Rows from block 3 of a small image embedding model, named by matrix and row number. Rows with one number belong to one neuron. Each number is 128 + 24 x the weight over its row's rms, rounded and kept within 0 to 255. All counts start at 0. Numbers have three digits each.
After each neuron's rows are labels from the 100 images, of 14976, where the neuron reaches its highest value: "strongest on" is what is common among them. Only what is clearly more common there than usual is listed. The data: drawn human figures in many poses.
# fc1: MLP up (model.blocks.3.mlp.fc1.weight, 768x192), inputs 0-95
# fc2: MLP down (model.blocks.3.mlp.fc2.weight, 192x768, transposed), outputs 0-95

fc1.143:103114113103109128108108188158145123099138123141099145181114140165143141141129108154123114111139124110125120156128122100126106153135171128125120132093127182162134122104137168069101147133130189156126146128149172130208148110190116162180116136105111100067135121150093101136103070126112142138
fc2.143:144156141139105105131097147150162116151149132107111127157152163159182137142115181133129120158109177137131110176124170121175116151130140106132125131098086110150133126142116098127110131123164154159136140163152128146168109082159085157106117115094082151161099096118101123114146086141139128095
strongest on: squatting

fc1.424:129127108135149131151158146134136161132170139178121137143117111111116149151116151129132169124147110123125146123071105134103140121108121132114075103112137148118135098158093109152152151154092144144129122128115224124146153138119162141163146123063101097121126161115137103124141099125104151163
fc2.424:110099122136161150134145138091131090132164130134128152146094121157103115120115144147124104149136146145153100169072145091130098125096100099146088156154096100151181084124150144145156095133127119089099151185110141133156132122147127141128135106089087121134114107119171120131105164112185139147
strongest on: hands on hips

fc1.350:098109118100099121131159131157099112135099138112124142136115086109111105152111166120109136137162170126126142093129116130133157131130096142180119113124157135116133152128169093117153149090110089183118118148150142140131171123140084166115121153159084113134139126199123146169149084105121151082
fc2.350:093169163154123147137141109124123100124131130110151120139141104159127083141106151083091123159114129092079112135137164151124149129106123129151132127141147109128113123135125134083143150117152127151123117116180129073152111153152084115143131160195145154144161111149101157139134150064105118091
strongest on: squatting

fc1.272:150130116101130143090138177157128136111149089144091167173121122128160148154097125153119138115131139146114130110120126106116079150120155113145090104105127161124140106118126163094132139133078138155144120142138172123182166144141156134148116126090110105051119155149111114122101103107114132150
fc2.272:113138117133135104107112138127141127123142122112127162187125147187127120104097176141114084131135165127114111143126159159161113168143108149079112116128135122113165127134113075169122161122126135128129110158125124136165137145143100121144133121096111150144088093144160124111120116120134167128
strongest on: hands on hips

fc1.246:131147154117133134105093138170063128124145143114127124132105112124161126125145109093133122137126148111108137106123112083103148159118178117113146093119079115143151141104133185086149127142107129111133094145122130174119140109164126138100111090089124129131131153189096138106143103143141110086
fc2.246:107149147166134154129127129170159118116148151111120107108135144116145135134140129113092132124139143175117094142112138139154128136118188081117127110087096061162096140108147113084134157096144136130148130148114178133160132099166121125127105141121148138134170151126070143121114090107117121125
strongest on: running; hands on hips

fc1.247:160103107126099102135124172118162081134179074121097137169134146150144121135102153141126127135137130116186130150120113118129111174106111133094150152125140146162123085115074144107108145152122162140075110136087139180171148093180129163134097158108122135093135132116110130097105148138125150101
fc2.247:107095147156134147099105088109092127117182129153138107131123121090135126111156129090142127176104129075137104114123158140128132105139098109137153146126140079087138162146111147095102126112168120098119114121101150099176147157151127126109120140134115137125099103101149122121105163152184109128
strongest on: bowing

fc1.221:090117078081074122118082148116123140107080126085118122138094106186111166113152092137116088106100079115141096108185098087151103131154139132146140155095126118136162104126117158123143124134152114142123150071141107136130114124141098132095139160131113107122115116137112112147126148149142107098
fc2.221:128139111106133079141098115129118102109138137149112170138130140140119110168115067142119141140116153121150111163119095114126104132109099132183124139191133149114128133142119093133127103118095156082130148121147087135134132134109121136173096173111112123117131106128153124097149163143142126099
strongest on: running; kicking

fc1.589:099137140100119153103133136150144133132121101129116153139125161158143127144148092159133086160155115146131164179148120066083124110142156158109116146132109164163126130135145153148121130100105154153112124138116143116168144109120114138172080163125116106087166159169144100104143090132182171109
fc2.589:100105144177130149163162115108101119157130138139133152128157150142114143137090131155124114116101169112113138125122171141104096102140164136135144146131117115116111098181142118087094108100116122110112149124145167118154126134088071147132135109133134149170129124132115077082152123122114153104
strongest on: kicking

fc1.440:131124111103118132119153160152126098119156119131122158126128103137154136156137107137115088112149154130127138103121099143113132135128169136139123128115113127105136124146126071112134186144108152148137108145114187163139182132163162147138150114080087120106078132120094132157127118097099148168
fc2.440:118165114109149163118124140112147114114138169136131161112112106118097137143095151174096153164154139112146126117128165095163115140125144086097063147148162128153099139137144100103144151104107100132149091155135139116113126149135158155084118125074136120143125124137116120128079131107146130150
strongest on: hands on hips

fc1.449:111142129126124125131094148212150145097186143136122118140120141177160122079151055156131142126138122128104158136150131086126134157145175091132147146119051124113142128106118164093105116130161143135119135131157116148136148126136131142128107110100119116110153142153120118076114085118103107155
fc2.449:161133129152163130100150104131169110110145167148121094141126138131122115140139090158160186102121132175125143134110138148139134141132177092130113108147105077156121154119156123115147114130164183136122120102128130139123102120116103135164130157108132153128132131150105113117105132101146119122
strongest on: bowing

fc1.746:100104130100041172115130123143114125109112072096103123151147104193135154148153120146145091125152140120161120126159109109132111129128127170118156161101117135150150108109139106132139145099128139140086125152132141146154127101112102154121110138140088120105140149098138117146138085120103148108
fc2.746:127159146105163116134137104078111092123105156126160160105176180165131131126112122119140097130157176120136151164157121157117134117071084138155116110117131137148118123122100139122133126137073104107137165148147130139137119110124133130183105130118118123132115107080142144101137119153129145113
strongest on: running

fc1.456:090150104089092140103167118170144123089142125157124136142077154159161133168138126132122097129142129124123112127156105111140131150105145128129099122107112150182132122153123125099127166096139166153121132094146219105135160117149163142117142117126132098108143147163112103137109084116149125127
fc2.456:114123162163121127147131122147141141107134144119157164104168158135131135139152106199128138131132150133136126157088156099175095124110134104154103115152061113132123081130138150138094119102119130145137147161166152168085132120126084110100120146088152150136092153160127088127106102118179154122
strongest on: squatting

fc1.123:113128118073118123081131166162122110115125108143111146187108175152162148140133117142099129114143115144132102156122137075171134154123162138144149115089103183167136114133121132073103149136130167174134141130139182124161147102177107163140126131113120110075146123135091118133084106141136140113
fc2.123:139171173134118090136097150143147136124121104134134121149163107132179116186121088138079137115149132131109127139129121067120092126148108115126121122109102125128150144098157111154090146108134163151138145159153153120124100131120128154132130117090132144154115122178098085124119115107171157154
strongest on: squatting

fc1.252:115124105110119131122151131207142148125153122126112144143120113165148130095149103148135151136158142145086106159138129139088146151136158093116153150159056124132127115076124152097116117113172119111088122131163124120155178147111107127158105099121103098089144154128124159081093125132101112155
fc2.252:127134137139145135070148106146160092099123147160141101139150156162125135070116117129122163112143173134104129123104151151155132146124178106119118125145065095140098132112138127090140125092148164134133124118141154138124152117144107125128131143140148153138130113163128111120132099077154105109
strongest on: kicking

fc1.217:091135095099105134082133146132128099110156143152129152138129122090152097127132122101133129155121125151175122076117098099072160147129115149091167094115129128111143150126176153114107114106160124111108104146126115172128134126150116129132126096177076124131120137173102109138139091149154138103
fc2.217:116057146186120168147115138134146138104088113089126161129134145143106106099126106146121149104159120176119119128143137096136119112135129128099108159140131101142099158075133151102128107116143125101150131139098103133133140114111107094132084130147145105119155145124161103152130139113129142097
strongest on: hands on hips

fc1.386:131152166158155148116137133127111103105141132123102140130079125099174169131102107131111108126116152110188132121122133139090080130062118139139177120120116128136132143119073181107109103113103139114118129167113145155149145135145120166175143144119129115112110066135109130100118148136147112151
fc2.386:145163100120170106112137139142119096121124149151138072140087134075187109162146112165132155134141141055128123123151132092085086099110109110191147177136114135107192155136114132121093131120182097129128106102117113103144132117144092155164133117127135099107082098112137112126099153151127099111
strongest on: bowing

fc1.623:105128117105109140067126161168120102109142118136095163190075154155147149144141100155119110121141111152127124146120109077147135139122158147123141117085120172143149121125147133114115153123134149151122142140126174119170138104157120142154121118116110082073156122145084113149095113160144150120
fc2.623:148142147127132113143115139107148140133128143101114137150130130147148122165155098146144151102156163158118116170117118096152123131129086140145120132095083099155172152078144144167154139157143152141171161159145125138091100115131106152146118112097136131108159152148097104117129116112132119131
strongest on: kicking

fc1.257:165149112138095132158116151128168093103119146130124111150145151180123116132132096165106124108118117122096111186177129080171106141137141146109112184095129140161138128138166132126140138170134155121145172077108128116162129116127116134125101145110142112120147113164079066111140126124178116097
fc2.257:137120111127162073128129081157113131145142144162162133133118147164131129162103141097135130127097103101123125137108085141106108131185101113115128145141158111121131123105126090148128119116159153097131123105102101123087133139127131107168148147087119157139125107148154143073106148156140111185
strongest on: squatting

fc1.44:135156095124107143083134157153143119102120117146100131153091158169189164152146118154118140137160147149117123117146090092142102134114165115104113136102114152142137106129110123113114152109144149145121133151132180081154152118144146121149130127128107105055117133136088117149085131129129116125
fc2.44:108090143148117133136096118137118094143138133106147166115169127116132138150110076139115139129149162157127142153098121087104110104125103158147136124132095104101177119076164164123078105142107150090117152135106129164128106112112110108108132141122137179147164121122127126095134126082142163132
strongest on: squatting; kicking

fc1.622:104086121090059158122130125122106122119105084104124137139148128200120155150168117131138089098137122120114090135156121107145103108163136148143134142097131137142145108119142121122146184106139155133116143105157189150152121116130125125119108109116085125111161136100122131162116102122103131121
fc2.622:116137135114181136132152108098117114117107186138182145087187159143125157134113127120122104157166170116135166147145134147122134128098090154153113143115118114145160154125091129127130129129068117125147134133138143138097120114145158113172099127110096148151117140097124153112118085122125155142
strongest on: running; walking

fc1.518:128126095141120120108153151119132151108133128165116062143122144134122134158132160137145149107103120100095111186119112093114107117135135104132068105124140129138122122093172106082113185135099169129151167111154184117166122114116130129190086127129125105093128152178115122173064122116134080118
fc2.518:110105144152107180142147139150133116094113118085097092146111165128107098120146168158106141126119122117108108155140135146140110145114107132080109134106102107127144137114135122124187138109126178120146126138147140093143160134139127100137109128125120134130107131166144115155111069103136122099
strongest on: bowing; kicking

fc1.45:153151134111097134122101144173111117108154116151117125135106126153144138119148121116120109147138153125112126095141102109125156190120167104082125120126112117160137127113121180109149143161124122137139105152116162189132172124169134154098129105100139128121165170184098118129149107139164126105
fc2.45:104140166165131171137133120143125103098145127137134108102160154097141133121149144102126092133124142170107087146104131121109112104136165103131125143102115080137066156110157141087126138076155131124141110160114183129146105088125140119139076128095153143127172158103087097118111096084144120118
strongest on: hands on hips

fc1.291:102129086127087121134056156137137124103108126099133120156131131194131160105131067151130116116120059125144122155181101087154114123148145113111129154055113136157147108137132165125138124163128137144122157062104092130143109107124093107114146194126129093106134122136117070121110139126134122095
fc2.291:151133107124149076150098121143118114113133136158122174116120151159102140166114085122109137119083110108138121160063089131115067129146098115136142125181158137095141107136130096161123093133120142112138150114145094159107136142113124131176121144099117130123104101134153135092149171160168098145
strongest on: kicking; squatting

fc1.163:137136086097115125081120161157174124134131102157092120155092144161166150146118126138112127120124112141142102146105110102116125165140153138118131124098128161162141118120130129071081147092138146135106121117124177142164149102176147170157097120097094094063142125148107124156100117154137113095
fc2.163:167114149134163103155088155111141081147135122112111115142166137099176124145168124095144126162087118119150088135074110102138100116127098115144150140111101123112120132147155101161138135135143125119151139160134143155139097105124103164127133131101128147137131140154104121097105066152168108131
strongest on: bowing; kicking

fc1.442:094137138142069138148118150147160091116122075121117134176123175192132120109154091168123101113132113138113136168185131119114117123155140148089145148083122162140135128139142132150144143146157146139079137102140129126185132122116127117174124133126136082105131132135117127109115129108114143109
fc2.442:127155128129177122143119110129119101126147155176179115111133137156116140125096097139137138105095150103135139161069135124083086116107095124165121113171133111109126128120088139154145098119097140124137162125146155142106121112116112135167145167125104114112107106127182114123153124122175121125
strongest on: running

fc1.376:113129130109087135120117152146126137114122064082093151146087133182117153110147105156102087138152144127137117116160078098154122176129155137127118147099131108166149113109111144103117159121109121191106135144150162162149150107153099156137151105115095074082132158149110128126126133158160138099
fc2.376:133160156137122146150114140088134109099135140166171105151157101102126102118146120121105092152117167128092108122150127104102115115109181119140169103135125076138132135121117146102097135095151134146139116172131174093176091143112076128136133112157126130130141128089106097106140139121141138096
strongest on: kicking

fc1.299:150145142147107168102090131176095147091155127108133120120117113126142125104160101117129128142147131104125152126137133092117139163135185094131172115119079107135147140098131194097143120140149126099146103172128135174126159120155133132131121088083131127114149167172100113084122105120117120118
fc2.299:131168123143150139139119120154171127122136171138124113109172148119147116129159105130127173111142142157093102137110127143138137171143208090127132115106080093166105112126163113117154156162189158154140131134134156100124115112137088129154130122115142141154136165152087140108112096113128121122
strongest on: hands on hips

fc1.418:147119123135110103099106166111140102125140078093129136144119154114139126158114155156116158144128157136179151148146117087114122149129124145098136140127123131134158160087096111105072112109119147126073145173121112150172109126128091173168106144150103114088160086144093138145090188107140150080
fc2.418:132115158188135156158130153111133167115130142146098103150129108138109139139135128140126104158108078097092134118167164115081151137119141150097175146136131141094096152188105123140139116135101136097112124129121155075179125143141140107140127109162085153158089129139124133100150130143107112122
strongest on: bowing